Rows from block 6 of the image encoder of a small image captioner, named by matrix and row number. Rows with one number within an expert belong to one neuron, the router's apart. Each number is 128 + 32 x the weight over its row's rms, rounded and kept within 0 to 255. All counts start at 0. Numbers have three digits each.
Before each expert's rows are labels from the 100 images, of 14976, where the router gives the expert most weight on average: "peak on" is the class under the peak; "patch colour" is the nearest of a few named colours to the mean colour under the peak. Only what is clearly more common there than usual is listed. The data: cartoon faces. In brackets: how many of the 100.
# router: router (encoder.blocks.6.mlp.router.weight, 8x128, trained with AdamW), inputs 0-127
# up: expert up (encoder.blocks.6.mlp.up, 8x128x128), inputs 0-127
# down: expert down (encoder.blocks.6.mlp.down, 8x128x128, transposed), outputs 0-127

# expert 1
peak on: skin (46)
patch colour: pink (31)
router.1:155166105152138180074122056119175132132118113146179138091158143172077145142107127171158082153097149107122159108066083166095100148155118146080163111114122129074152109155113090083192126131105193071172133132122164116160109075112079147068157103125121061093160136182132151149102082091172136120170115114166129106145120160109105134065140134114110111071083133106161111087147152079135096081130
up.0:147119099085152129179117089176136159110117092128108193182102147159152115183168139139152133143104122074111159165125051108080147131054114135150116060155160058152152140091098140112084087157093131146137127088148137094151140164099152111073081112158075135119137094147118135152156170184096102147129157138139128102129139097161103141126092116124019136107117108055172084133116098173141158108136
down.0:182166108124118108118161145109136166130104174141118097171139118089127119139058136120144120115126042088099185159145064096102117086182161156090150119104168106156104151176127149086118070161108119186128105142158081083128085156155147082190179115149144177120178096163127149132131137147133123116133141139127072134123121089131138176130075164088048165072129150106124183150137088135140164164180
up.1:151104087115084233170132093178157143181105152154137096117177140148106132094116113143174137080101127064070121163123144095132123125137156112140145104099146082099155088135130167081096064134128148097151089176128117131178108134131143144127106187137126140113191121131122124163086153145133142166126162137125139146090159144169190153157214092068104122124121088071135171102161083077068144123117
down.1:143109198132146139168136103151153166132125174142090103105154123113146084133156169103102132154074126074163150092149118063095129150118142086045138112193111190175142140178135130103137130125143123045154087143172111157191096108149200118078088101092089150137140139134122118118116113182129079156104122167151126156114120181142102112154101117131031150163075154105103091138167117095119131104134
up.2:153130118102131116167130120112109098125076132103144128170102073144130173106081160115174137168152173118157131160126133128150198055097149171091117147106089059101104180076094087152119124131135093050144094107119092122098149127149104104112109090141135190111150100140190152142158119152126175092207096066154160118124115086133139129170159061137206124133121108100113097092129094163137160110185
down.2:085143133100126115188141137136172112122180061141121061127184088127101071101176161094103118157108099068068138081124121138127128096172149177093101055104142182172092166151113100122150124136177119142159062132123077151090093139139043158119143101122131107115162187143098142116166089144181103113093125129104073134137130162159109153150117156125128094080144173151108127153101138105152152149069
up.3:130144123166104136122133112092091175158150143169066150100124084127120166152140064192137113126121118140115173059160120135107154091065103141144179143132109119067157142105125143081134084098123078110184155158176086154149119079126116157116120133091100108200093151126156162201199136154168163080102075078146117124191107134110154166170143135152152145090111123118083170115116120159166179143150
down.3:099124121140115110180121107092147152127189115152092155160134161112101198108108135085098125128097162093160133109078159094115174103095165115115129169093083131149103074108096120095130095136178177172055094109101111097201079112149118154088112106124154083125180134123172117125141123184151129139163138147144123148169093154149119114129166145151145123119103079204085176112153050058143131130199
up.4:139101078077131116129109144155121180127155099122106121108078109188147151105189141124088137155142141200121114090165145128127088152161165166136181110098085123174126110118100149132126142171130093124138125096107114187142094110166117139133174101115141104139115156125200135154121133188192197084144158201101149098155124153080112186161112146088092101096168113145056138172172110181152179117080
down.4:124180139157196135132134164107129128095093151148133116095139076096106131131119143120102173182188141133091146073133096090148145087078131144088078164084088159072132080122153144141179135179098087118084135140126098103155110130220134146172097137115062156152093108071112109137151108168078118176128103058111144135157169152102107158157099119184178111097102104145122159155102067097154114106155
up.5:097125100117122071138153101085121112120118165131118160129103086143108106110194117086137120141124123157056117152149154148094168119088138121092143157140061058069098128100054117085088050121174125173125099153167172058147140174153139130132146125118071144147121150147087170160100109104041095144127129151105145115112162126113117114069091089172131101186160163161115086124164124141141180159137
down.5:185116128151163167123114158139138190147159163185111170121110128107144159197141140166122098107153096111164142177182124144074138143104114153119112109126141136112122123158182103117160111139142121109155117088070126176180119162143101143112172128156146178165124151174129125048111162180137102136130102147161136059098143117145152118134118127149131038115192072113108136165193131200074104120200
up.6:097126149170098122105103104136085151111143159105077141116118129127150150148122119068129166177133177115102098139110159182137153179067173087069090175186105153125140124183111109134190157126064172107136116084070170095159154075101176143104102083142116178084104110127102096152154130101119194156156158161036140104081108157112157142115124154127115174135170108093099109142151126114124114077098
down.6:066157141151071137080163154124133105100121196109104126143070072147149128124068115144111071133164146146047148142114140147158130135108119094140149132076174131097134105170139169074116127138062096118183107104102076104150129136091072109088124111078070158148088116167164109107179142139143145153116193108138159169093086136102084149188086124131129103109099135099052175132117114164113112128101
up.7:154187129148186074166112175059140099111093128112162157105135165125098090160132147128036091188182133104166176131103159142110151102184164178120129156143098123131140115184168146172072092068145137095098130101108141117185209144142114124127141154084121129158114109177092093113122133110138140074137128118166116099119107128136160144136120166069148078161135171131149125137120158100136140204172
down.7:087097159112174131088182147180138086134144094177128111106123112053137126114174137157118180110128100133126078120154079040145123145117095188215161160092164169100145156102178117112135145140135094071079120145136127150095150166180118115149105110184096125100086069105140156144123140158156161090124141142073144091118128120126117118146164132196120168157104092089119152164160134129100158126053
up.8:089160160127147137126138142102128117158089144148148078089150137155188120127161136111141099128127127138175178173141092136106150155033108105166169111198086111177116182137079137158149105080094124139137114135119074101132098047114105109175134179148158120117108144110122181166135101122080174088115079122116161129057088152140094099075108214146106091105148092137128113076112122186101125144144
down.8:108165075128143075125174077160173090157163130174132143122123129127122109077027133122132116100143166124109146178119150080111101094106153113139143110067142159162112093104114093132120111170135120156161092103072111120097175172086123121114119135194098048104150146184142098125077178131102141139169144118101154135117146105156120140173167133101098139131151161164156026100092160087136079084117
up.9:116157094117168118122142103078128111100085150124124107127150134081129106120110148123150089107169140138170146126146144092103150098014034097103140149148095153130130118110160181161131150179048109120106114116150108141149144088131055211164116158143166135073167135120159117179142127141114158086156156094107196096094194107127140118167183096161151154126134081093158110146166113118148160110112
down.9:079176122113156162168146083078106111165099106129140158131158116135160085118178180120144143204147153115221149205129122084116134145117106111114145095111131154146104113117111085157166142122137136122121049147155134120185095149082072104118197100164130152141122076170064152113174101176115102125145163168105078109116101154160090120143136088149119091119112126073162128117101090144077067131105
up.10:085113155140155138135123113153122107140131144177153158158101155084165135166153170125152158165163103156090119095130102162098140095056137140143044167142088074117114143145190101085143171124136074117102120159155094121131177101104108105093129123157127108095103150137157091174110106112162133142177116074167088138049197187147183095147099140107175120143130169116147094196117172170142067158124
down.10:170128115121120104126142100105155125076092074147173111063114104111079095112106148144199127176139119044130154154109124126151135126169187171084153104131152148120119142136144161129103203119098132096152184157167099108140157158120136129123154078131090117129092144085140222125117111100130085133110138143120127050173161108115080070124177133177129100149127109111154115052215138111164110136132
up.11:123143109140132089121164074141139131104125176111112120132127222147109134097121165153122148125134127129142063179081102128157115112100141131172162082110200122201132065081148172091158143143104119220126107196091100185172149145101131166113112149138142074126126147168096117141102134081105149137140110124152213187138081133143087191101132110138170200146129158153147118152118141159128138119136
down.11:141141190072094129108093092136179095143113092107145126093150154105158164115113125158167128186103143156171121131106093139151182127110138154074159179147166174172033086149137127147110130129152119113122121177131119164102088114168125142130122140165132091105039103107094108128092166072109100145080121090160088113168128181151161081072150118081114144111138097203104145077101162152085125139089

# expert 7
peak on: skin (40)
patch colour: grey (73)
router.7:169142171079104128084110144074122145108168081128097135083137132089122151096148121132093184154092149157130140129068151116142106132122162122173129114110191196119111107086114116116094155143169096165172123156094155179055156121060160116157112177076068165130140151130087110174085113159084102109122126144141171117103148183071148147127096172137194157099141137151110098067142174148118092129177
up.0:135102191103123113114152101159088072133118101173158155121099118122102160162153141082126125130152145099132133121110114055147086133167114184103151125165130146133106173072099217157137148124099139188144141157106107139096108166139086096103082125056169144126158131155190141093097095158131158137140134132120129093153120061093163156137086154129077133150145174094149057152151123123179104025100
down.0:155163091188093193163149137149165205147075136123100127121154153162082130096130179142057079149126109117129113139196106141120087163138000112062147095153154125097138118119128133188075164115155121101170135150151125107116130111074136181143094125122113145113097098089131134083077163115122096097104139152158139186127122136122101151166133164131153128117144124134105104054168131130092124134131
up.1:156150152118139142130114141119083108166087160088115117123124119184148151128146097098144099137199110143095160110199151166106151167156147120152186151120100112149113123166070133092144152118115143109060129108185105082132178154073085130132161082113176149112081148153031119118068160115134145075094152159139122140115168141175106131145083094126094112162118155062142075090100218129117158119118
down.1:152162134111139139096110095209112120150129159135142149161068162153175122071107121071119100173102152171120144074116122097103136093140159123091136152169189094145144103144029103122152126088131164069142136143124119081069139103138116151158172145080093158115144153100099158153161082183100112122160138141138100112039153089163155135118129115099158082162121137142116095067168141125087180097085
up.2:106087079129088115125111160130079154130144092083145097156146127040167097151152147131138103103210137111137183106086174087139120143133146136096130141148078158092137154136128170148116065131164169161152155103118133147041079171119141102097110087099166066133150116148143068140181131117103100131179120065131109127099182134098123159147120048099099141125121103124108190117088131149077097152103
down.2:096131087181141197137116155116070102053183116121165169156208132143108103207068138106102127111163123117111133142083132122153115160127110127152138114072153132086110188138177143088093095109150140118170118084209085137123109124084124150084108131125184130190112152137183162096184121155137160147146128150093150143173108128132141132161157113217142106107152131145134178101125118134150126131082
up.3:141058062081082135177144124102139149164173138128151138180156183102124133133202149129111123145114089140041115138116072126127119160133137124141173124126142157133079131144110160169131109156113092088152159107151119115176172127160187125141088163076132184140167117127172093055148106133160042091094156184113115146115120144126117098132074130103152119140102147076111173085091097144063136123136
down.3:149138108149163115125109049087089128108126074071037111093085173123134129177143135081138121168129127115125110117159126155124146099143121093129108161091152112103085196176101118178179140088155122160102080169130167078162130087154115118122141166160118161071168118132129142149126163130080141141106124104147057182144134064082084112133099125076079163172063160115093119095112098110136111113095
up.4:145178176092102133179141155114048154122094128176088150117093161115091148078193152098171120121140146175144161113158147144116208175152070137065116135135096120165134048057136151106112075124158148121156155149129143135168124147100123128119122111118101082131157118184145056118129069100129169163124155107107141157122094087137168145145149137083100106144072108077107126121169132171134144158076
down.4:204155146131124090109086086143140084120067169122150107069069116163156108133111187123127168171117164185107169138112104115163131128149119161158128095097151087121130097115110124132140116164190165107101145168176100121125163131138124094067175136100136124060149132168190083106152136100112101164075144124128097107183130107087135193122153135174182157107158133090171157075085124145093125130059
up.5:145121148152137166115126138096069159161145198130168155115123144095132073176093098055131126132137128138142136179119101137110111158087168059158109112158101166128105155157094144121153170094113098113119148131185094126101150164096134147104137119187164151187101126205102094149155094083164192121167145096119102172135114168043153125119151090178133095146107104135062165156107135103160077078120
down.5:119134125069134129122095144128129158169158106157144132138153115135171137078088097114158080161128116123101155102141094165143100134166087084189167110059148107150176157065123149082064140097099088081120119041123129171203183119167088169131153149115102133135088150141111123175088156128163098117090147079139178159037114086148110139098159104128154109093122170152120136137111165078126113121162
up.6:131148129130093125076120113133129142156150106120129123076173113131165160117176176106125129127121140075101130165124159136158167177104121168114083146184138106090099192154120148120176145125077150147152199102110161093083133101146071119124115163201107130155157083080048151139195084079104084164060160141094121149130043158143111129099117146150105095113175124092154140166084153099100120156144
down.6:086147117160052117131129109084133126100134154127109097140161134135104176138068177166105073089186135135111100155125147155127146085153147090151067165111092095123132121130050179155054132097121157096226036124136094132105145166153151113122150143141092132129104069151138138155140084096139169095135043170148098148115144137125114129113124125104136115154110176104104136116119149181129180086089
up.7:169111150091135111132124210154104136085147103092070102111127210177125184138138125089111155110118056099160118114185174165114128100090110124144080150073122109124132083130150136080169158113184203107195119122166158093108090174115112132129140143092072149152154187102163114118149128165130123112149144120114148147160087079150110127158164205162170137141162117150139100128130164106086107120173
down.7:123122118137153116139163139148144156113159069136126125115142046099100135186111157080116108158146094142108084064083146104115120206157144094114142131174131158114055100122076168106114171123124117086173129123140136166212103102168162134078094159111099082116125171199121133148098148122135127109153092184082098111124104108095166162097143175078137161114172111115142136180078146186098113095099
up.8:161124074077133151081177133109142105091125149153168172120067110104056122087204199106112186075179101149068108124149123146078130179150122183113173137118077094091110070130090161121120108123127080169177122134052112143109145170189095136096124133152144103150144122115092118070079135102138149117119096155148131088134126102175117102114134108156114084156124110131156097113138116095161179135135
down.8:086158113124138169161162111181161069162219155116142114180142132140095148121077162099098092096169130131141082132165092158150158149084108122074089136166075101100119135120048099106140132173095069097159167148151082172153132128113164176173150120136106118167093120197127125090097157087127171137094122180125182115131093117143144173123133139152064094068142094136145094155124117144162135123143
up.9:105116085128113136167087104113111151094146163137137134181179121106190180071086138144121104116104097146133112146202103109100128121106155181111142102098128125106101151126154123056126127150146110161102126124167153082109135127126156124147060073066129126154117069108066110145101088109072130186186157132164145149137129152083136146179093124119154142153144120153079063134156018111159163103091
down.9:130153117084155160121115108046106183139170046156168118100130138127166089116113140080168129080108140098113167076077099078118174140202175118102174137183180071079120140145140116146141166175134075162110105113137109132140098165146074110115101119179116086110091171145108109068111130129176117119080156116128136131109150109127148152111133092197121140132113143091103156122148115106083076071153
up.10:110155109139066096106146101085099102113140081148136134084175135117140133095153106098108127094181178131187127110144176137101121147136178096103065179118132062108112128128120157123071098143156112073152170126137104130054121129191158122162120123169157088080077095163149173117125123146173119106180118128079115120070145092158177139119164124157096122123090204158104147140150218089117135143097
down.10:141102125177130090132137125184121131110134129070114102180132067131120159122079144132070138145105143087114151100124172167112113118102120164124181134168070089139176132089106132200106184143131182162153157124107120088155091168077078167138095120102115132129109150169125120027161168119088161119125121158122126081120080163107138080092075069161137139163154097095090181114120127186104170127151
up.11:088155112122123077146119148082176107078086147143105114174027125166155134131129117098137123142073219086074095146158158163136166140058155113178175108109140177143151137085140135104099181114134068126180123148151203123118115135108111150125090120146117144133136113093108110099103156184121129134133094078087108127156102131153097107211122061130090151101143145146156165161137126140116138072146
down.11:131087128093131133135167062128066105055120087142182125164081120118082120124140140128110077104182143143115127149148156116102062117138190104170128108123033134133092086136138128136123118094121048118099148138146165114102049151181127082099098099143148083142110221118097100125169133158161113141142125150086165087114106141107114101154149090159142123113121157149161159091102118161102200151113

# expert 2
peak on: hair (34)
patch colour: brown (70)
router.2:112133151124131075079115151152207088143156134154108104149165085076158151135151065108166107047087172112081170161109147143118175077129108104165124150123164106077146106132175076122102180137089108125165075171147118136154131117094126142164109151165118146166094192070158129076135117093173146121124136174111172094154155156155142112132124093112117126106105185177131160102170108205105145156110
up.0:078110136148169174116137154097084100103139134096154119104138125102143096147129195125147096139154131134154070074094186143134146106119106084084182094154101128147147125156135099173129108059131076154150076065155162149140104118158101135180145137129171129128086133107127109117124225093082058136145078053111151125146130141142093141101120135175078109162062154185117159134065129120138117090092
down.0:091117130050162131121092095156140174129101048074138087121126168128158141125166124183163110165152137082135088077182117163117155105185103147171148192121087105103182116140071141097070083137138131114090112133127177115100159114201094057103159140119131175125133158116105117139084136157100119132105117168146121198158116123121115131144086167158120113069196140100156143136131160094147172134134
up.1:148119107116140124201103154096161110112083101178078165121084158123117119175089152135167162094108134132092170089060124132150198167126132109189156120102166130039122141095168099198136109107152085097133191109155114152169105103084147092097095136118152208129061125096105100117164169098079125119102122099141204144124097122150140140129092091130144167169117134140147140112116113174096134131109
down.1:110147099149075134103109104116142108106076118110137129119126099083164128127108143135149175060141132062145109141170125121149096179057180113161087130152084124123186112146117173141167123174135072122076071106110100175133125135138135092116135118115151154136168120145119169094120085052155104063129130168154147129130101139062175118188172158175132154045143150138097108097128185135147100102060
up.2:156150103149120064162122160125142150109147116146160088159215144111108164145146064099100160145115122121140144132121157145092155073156144124129140151173100143155041110136168106096159126144071131144098156097152118058135176151149147137184097107167098147153173123066081150126166108111190157131157112130158055117160181125106113135132153146112140095124113074156137107154096079178166073172189
down.2:116171103107158145151122075124131100067172124187072098117174133128101117120133118124160121122127126137145169132123149056135092201107103166130137092097140077100116161141178118138061161133088101169173145102101159088095086098103152137118152128160143165145130074157148133073159091142141157130180156088052163108029088146158116146090200151134124147076125142107131115088132123131152084081126
up.3:180049151126066100054091175118158143057145142117119099152107167176129146133104100134126164082112163185094120155174161113178052121154128163130124129118091109130164130099133098158127173135146099129074148115128135161139113149098114095156147155058153173115163110135126149120130081142177109145159145145085166130103132141028138164127150138126152125135122147164058102118065148163112127081175
down.3:065104141089115092124128150150142096116160147127094112127123120142140132115231144116188153135108152131166140084155125113188087119156121126101117145165130127168134094141137127096159118188100157128150181115167106163143134127154145142064076074153169125112079169156168132140159095132099176145109174101104171115140091067070108045088108133107101115090120192142166198088189140090142148099122
up.4:191162146137112191125120115143104117134151150157136140130129130152093090146126060175115100046159101149158120113080145120097124174195168178171145176138116147136123217110143113165094098138191114128096104146145149092158182096107118082103058090060125189143125161141135125100115124121124185083153068085125130135137176122126135140094073135179132133168101182146123093114115156133170099124120
down.4:130111162162150158113173162144184141051077074148139089134113099079119148133086108131127185148152138133080078118084153114128209116129135129106163154174189151114207118152091150150128076147163117133133149110116107119100130029121110186123099146168092092127166153144123138159113112106112134105114141108185109146173143099145090094138138147139074153113136150159100136118159144090165232132133
up.5:125187120090220130148144164045085096125071156171190145131151113166162112093115142138127099156155101102109143131144195162133145118079173161157144064117148129153141162224115125168141096123115069157151109106126153100137138101136108142104143177125149091129142060137152128103120067097112112179161101143181149104145117171119137124189142168079134110141156097159183120143145129087134114172128
down.5:171145110185123165107064152097078097123137156143121169109079106173120116171094131114163117182192164171105099148147101190158165135103094079122104171152097195119074155130102088151138188087123158124163148118134131133092133113130084135187152080162121144149097155117103133056143121155130175161118096146100146088154127170104155116127091168151156147167205150132062153121095173120134084128141
up.6:147092098072168111132163122070129088122128136113180150119114094087130163121067167093174125101134104110074093112074171098159116072157155154146166116143110145121043150072161147116219136133092173057165155149089130113128157133123087131122112150121097176045159103152123157143157119116109109107169161121176135162118119073107161130165100168096116115103110157113121118161087149136169153152183
down.6:119120080178139081177141125170095119130115119125091146079097148169085115127136155109114150175153135142122144137111147184074146163099130136093160144122098114109146137104185124092171126152157130111087153094107111115206194134131077183134108167144130081135171153049091099083140102106142142109172000095158163117135147160126105109113132119123084136159098130154141100095133044147090145106145
up.7:132101140118126110186181110157136172163170117170087101119099175180087090171084168073123125136085090090075149140092087136125144134151157130115159119097212142091058105131115152111055133111139097125178139112151148201135084165086124125157095135156148152107159091081099110127164085076124134146119133136125154086153092164092139162109167140142136068150133120191109136188158136082107150106097
down.7:099148151142124185144076099095157102115084102086166168174129162060132162172143194130140102142114140097158135166131136122116159095115185132121149118151114110133168077116079107126207131092122112133166124120117089126128175145121136115163135094098199092078124167127137099141108148108154097077095109161163111116094067194128175176116114193136117139057108168117145103151084136137217160150136
up.8:138124073115130148093051120097113123088134129176167091158216130208148150128154129127067133126070120113109131082113169138116068169120117155122138135128163086144138089116135116144131109057168148133066104105133153152114184100142149147124124177183141145178104167108133137120176152109162103066147162124148121129131145116135069077107100118132169077075126126135095026092110108137154154113153
down.8:050115167125164173102139071174098098131097118198094154105168094115151105155135132103156100134097182149121125140149151144152120109133107130150128075196095081144093169117124080163083167162163098075137126108152160084126084115104068123143067161119138143106138092175068151162156094120161126102056140111077116164140193093109180094160164118121130131147140085124116114130164127099198120130154
up.9:137141109114142115044083171122086069158058138147144137238140135110169117088121147147090072104138119116188088102121149128082139141166171224143113158149127096124149116137094139101101134137091139118099096121153103080139120181150088117099129107108149131148121154086071141164090149085086128152150108125128119071092092124164109152106176112160134092104132083158063162162122138093114077115134
down.9:137090076056120172178149131097090140093123151090147153113117101073139117112187140125146108127161160108119132129108052122106128125064098162124164176144099081150151124175088075154059139104140128203054141066140137150112133133219093095148150101131175136144155111128109123151112136119141142126113125097169138104113130134137100125134110109168186082110114071145160158144150227130109140113097
up.10:159141109161128152108131101089061135126099180139116097155157136139106173095130129129177148086123134164090138171158149144114110182131148165084129069135152146117169065113164132152125136149154129091142073107111160129075099074118007107132101082123115101093093150137128141123137146152183141199102159106127070199099139147136090103168149114160158145085113180143103073091163108142174171118120
down.10:161139094175085143099175166142154081115181115095113115160122102119162109136119156112185106141145108122144114075107139181157124091122089171121133124161091073161106145181155132178085085095135091158114135162076056078116105095098098066152129165169142101111125055130143109119209117097137206127139131059155094121195112131173141165120139104162117141097091111138117164109129089100133114173132
up.11:125154173123157108114159173179136156049131125129112078190084087183100140123090205110124147104169087126112124124124163114129159085165187133106191135137072160073184117133105129154136096164124090166125100143131136105203126150104069143115105113153084094132131123135125087113122092158123192122173073156159098136175160115108102172069105093110081147110122115181129093161112124114136132102185
down.11:142129129102140160098117163019135101098089144076097100109182157141171100114145098090168078138080169127090100082139124089115185112135093129080107164126108097091144126100158120090106114189101079148116103123117112204090098122116156141110142100124129128153121104072123130143141148129042058123123107143152169121140161065108135137077100139170164155143106135163142122190139091153113079121189

# expert 3
peak on: hair (45)
patch colour: red (26)
router.3:063097124180161152101085124158058110189087060155169129156114086180157107133155131107090115126169163149103118072135129075157111132130141131147099141146125113093123155109116153118100126103119158118130137164189092144154088147148146123165129061093172041155118182171120133089134174120113095119103116114081124142120181176162193116118167122168153059123141104149109146143155147139066190120150
up.0:093116147127133154103057195136124127104135103099165134094157163126107177160099193136127089136083150034105143127158165182058106123130188188154146126157160141157083154157163102099122118143148117167142104093132103127088102079142162160106147146167152108156122137215072143134106144103168068063138152120088103095101112041093150101142102119110124133124127097158121134149141142144142144155179
down.0:123171116128132071119115069108137088106153101112139160191121166137149089116135123166142110113247121130070147139123178165152088153082143111088079122094153189151089062135095165122162095105157097125115122111115186138144110170125105163137179134168126095135110128107193123161206117149146141103131092159146182196134177116106163138108068171130170129129148113126083114109125103137161141102161
up.1:125169134129101149167098147024136137098087109159149159163109127135058164098089082118179151085112152138059147127150157096176142094147162144168102134069145116132103093129152112165153161091170124102065130126119108115097155068070122164166168091110119141169160153113083169104148128120180100124113141151144079152106146125144089118130088151138172120187161173178171119111155117159154098062146
down.1:127202157105165074102099130115167036145117146141126174143110111135127153066068127166165069103071101198131150116098163132173112113099156088158069113152145143152139111132167122092163152129172121122115151122084129100131102159107116090150113097156202116141152162171058154169100090118125170141089084121090117175157132158098094125075167083127123108146111078128160171155131102081119120128122
up.2:076153115092140150101114119132130166131191092031091139090169110141114066127130129142117125140176138128114144115118103124104147079162171125118144063138185115157128170152116047088096162114132114113100125192196069143086173135119208091167107173094123087125140103151142095161110140188152125125165120156122128129160152136119173127174097173162151109094155148101156130085180144093143179135136
down.2:183067065128171128115061148084083147090098124099100122085152120128109143184147146153088088163112099103118168128133083169152175176154163123071096095137134190106149117144123123160159094101133126084131172178144160111092130082083150170103127143105135158109147197122100175132106108096119101134143127096132119136110144149193174068105063143126165121142076126190124091075149141143119102128189
up.3:139125163096155186123116178142100146144132103149143193148045135117091098187137163146185127106145127123129169139135159150116139138097102144132115131138113153075114177095136151148139165132115163166099157191091107061097126112093084116187162084131129157108142050122160120090097132116125181127130092125163109112087094097121091156126146098123157187071161037166071116144131180107144149076162
down.3:132148165104144167141141103125126070134099123076117079147142155090158168162143087124121119119086089089217105174157059096114099095150181091097139166141158107134123177112057127129124079056114128185106134117131102124167144146101143119093109154112164171109120143144138081113139129153098082111105195125069186138158171150161124061147151123114146115122166196103089172173138143130115152125076
up.4:184133144124046137036124100136142104147110161098111152137108115172143145166120092129165133168083109159165115121149155166144092099104136159126101087074134120133146110123157112093164109100167134168074123105112153062164150132174062179107153107112104174135165105163108140120137160093129159092106087178126136107080081177150145102171174164115148133125154156155080044153087124088078170138159
down.4:054079118167186109136112144081107164113153082144171119137048174123067148107173160080140146147097095102106088144131100150144098138145070151179135171101098146144079138082119099098125095099101074120092130137126098089149176053152124093142152154132183202076109141097080100136107089097110092168108141125170135150085084135167119114105116094112074096081160104116112114130132127154109151137120
up.5:147153159077144102144173133083179143169122104145128068102123109075142094079098141181142100158181079148149107160130126121072197067117148135135077131135145205090149170079145157131149138117131126093109070131155142146159135115124088125113107172164083136174107124133146164108122110116056078095096074106081197114153154108122116123147133078090162158090171118098126136148133137175149171074093
down.5:131121126164183177130087098097146114103126122138160116105129154058184066202165114165098146117101119073156112105110173065131151145097070136116109108153108102133141172113157106181151145123092143184060121124193065158142180130099092143159143129133095142111145161128101144129150135074102139195135169135100108117091172131118135199118161135105167139077109081177135177096104142167126117175112
up.6:089106121145148158140124155117112109111138185178165079139094083115104124092107151103125114112150097134125122094139176198082133104184098107058169071144140168127161125149153163193158110161107147074109162139136222161088116167131156177134135131122148193082103139074100143155147148087078117129112111102128142158190169169114104165150163164082127091130166123127088119126171133123067159120080
down.6:142031164124146128129093123191108133152151155185124092120147137143103097131148066138056163152171183151142184142117127107126148122129142149148112110086180081130085123143200134139165134099223151050142075170109158165136156178163160139119140095099122127147101131100107134106135076112159117172091161123161106116139164179101116165154097100123136151100110111150100098153127073088085154090127
up.7:172106151099125105093121127118140115144153095158127089142120079170091088142103132130144112081117085167169132114169213162120086160099129139131135145126156109147081072138227118153162124103135137080099116182169107119119167164075144166110148127120117110190099133149158163130204141171153156133149178093197148122078111071174149146124134138136175080119128167117071153103118167126196089146132
down.7:147152131143102128162158094160125145156090105108152116059110108171080181159133082098101131114111135155162212146086103120134127119164117136129160132181149134107073142124155150146101070115140129160115095151156120211168144107181136119165102071151077099131084170148124093156109073108104118120122158073089129113091138162122071122122204183093043115147129152097075140155168089103096109102122
up.8:084152138087126161157125133167071120107132127079153071111083156133147113165127082105154144131111161126078174121087147107167130134105113168061145110128160146155125167161168104123127139038102086112147133095100166176148064167195154120088097155144098113116149109168130105086105116095154131114096090137172181120148135121102115090154111142131161143162178176173201068147157207147138168105144
down.8:143118145116170114087121072115161165105127135104087129167122117071143128172129167102055156108099162078152096158163141138176085139116123127154099143191185109173140120147171136124159109118082111124174136154123206134071121101149115107094169105102136099121109113094125093156098094121120143149098187066080042090119091044118125118157137124153129142170130136129144068160169195128118151079146
up.9:114147073120113164197164140099087135138137171104063066156131183120146098132103117067137147081114103144120142155095130118178141141093142180069132126156093107175106127094082094109085108143124129157185105161100157112099139130127138109080124131182083166142052129131122105185152102106189139179158096170146147137114123112051181108106165112179121148181153121161105142122133099179127168087159
down.9:105121107136100092141149125103110154110118150087080073168122094096122121136122119102151125133081178142081158137087179133125071159117121225124135145169176161170134143138150174078121202134105150136121119151115103166186132082181099166088070102158184136127106156131182110068138128134150137137151097067129142159175150114101110088134079130175136062082091102105114168120199116127120156160132
up.10:121111149155135138127149140092130135175109151110178172119082133086155141055096135101111141129121188093122177118159142157166125133082091098153129148132166173153160097093165130094134110055046117108162160169148078153128140119169120123150187122113187151130115106079107124161155151136091151191194060089105087156104148105122121082152074140150037100110183129154106159132136085134132123105116
down.10:132102144148078117113119110095159132110128119099129213113087152073146079138115114105112130102136126078111123168136103121060133104108178104136084134122087084120130103158076138122189133152173155106051108104138170159159075120160141098117130125074124087149105132106123093113156127126148199153070088200163191120168125106132204109108115152115113138081144165183112165160117185117069158141097
up.11:119128048130137147036141142080116124153156092134112066133094133064143195061131095162144096143191099078116145124145072159143103115161163115133132112114124121141157150139128122174152109137113201148159092110181141084140127128180128149127088088130108168149192156141115126145147065179126151113177146090147137172162172116151158115174189114101132088162113129113139174149113181146159106103085
down.11:121168140145095182125124098139060135109123144153086112166133090084104159152138102103116089106104092079128100150122187125098127135089223151134103078123124127126088133135167131137117149123154149147125134140075241181114184094170145109132073164087235143132117143129115157139116134188124154111108114159177112140127102163156160162115135159103140174184161181117114120107108145106092090145098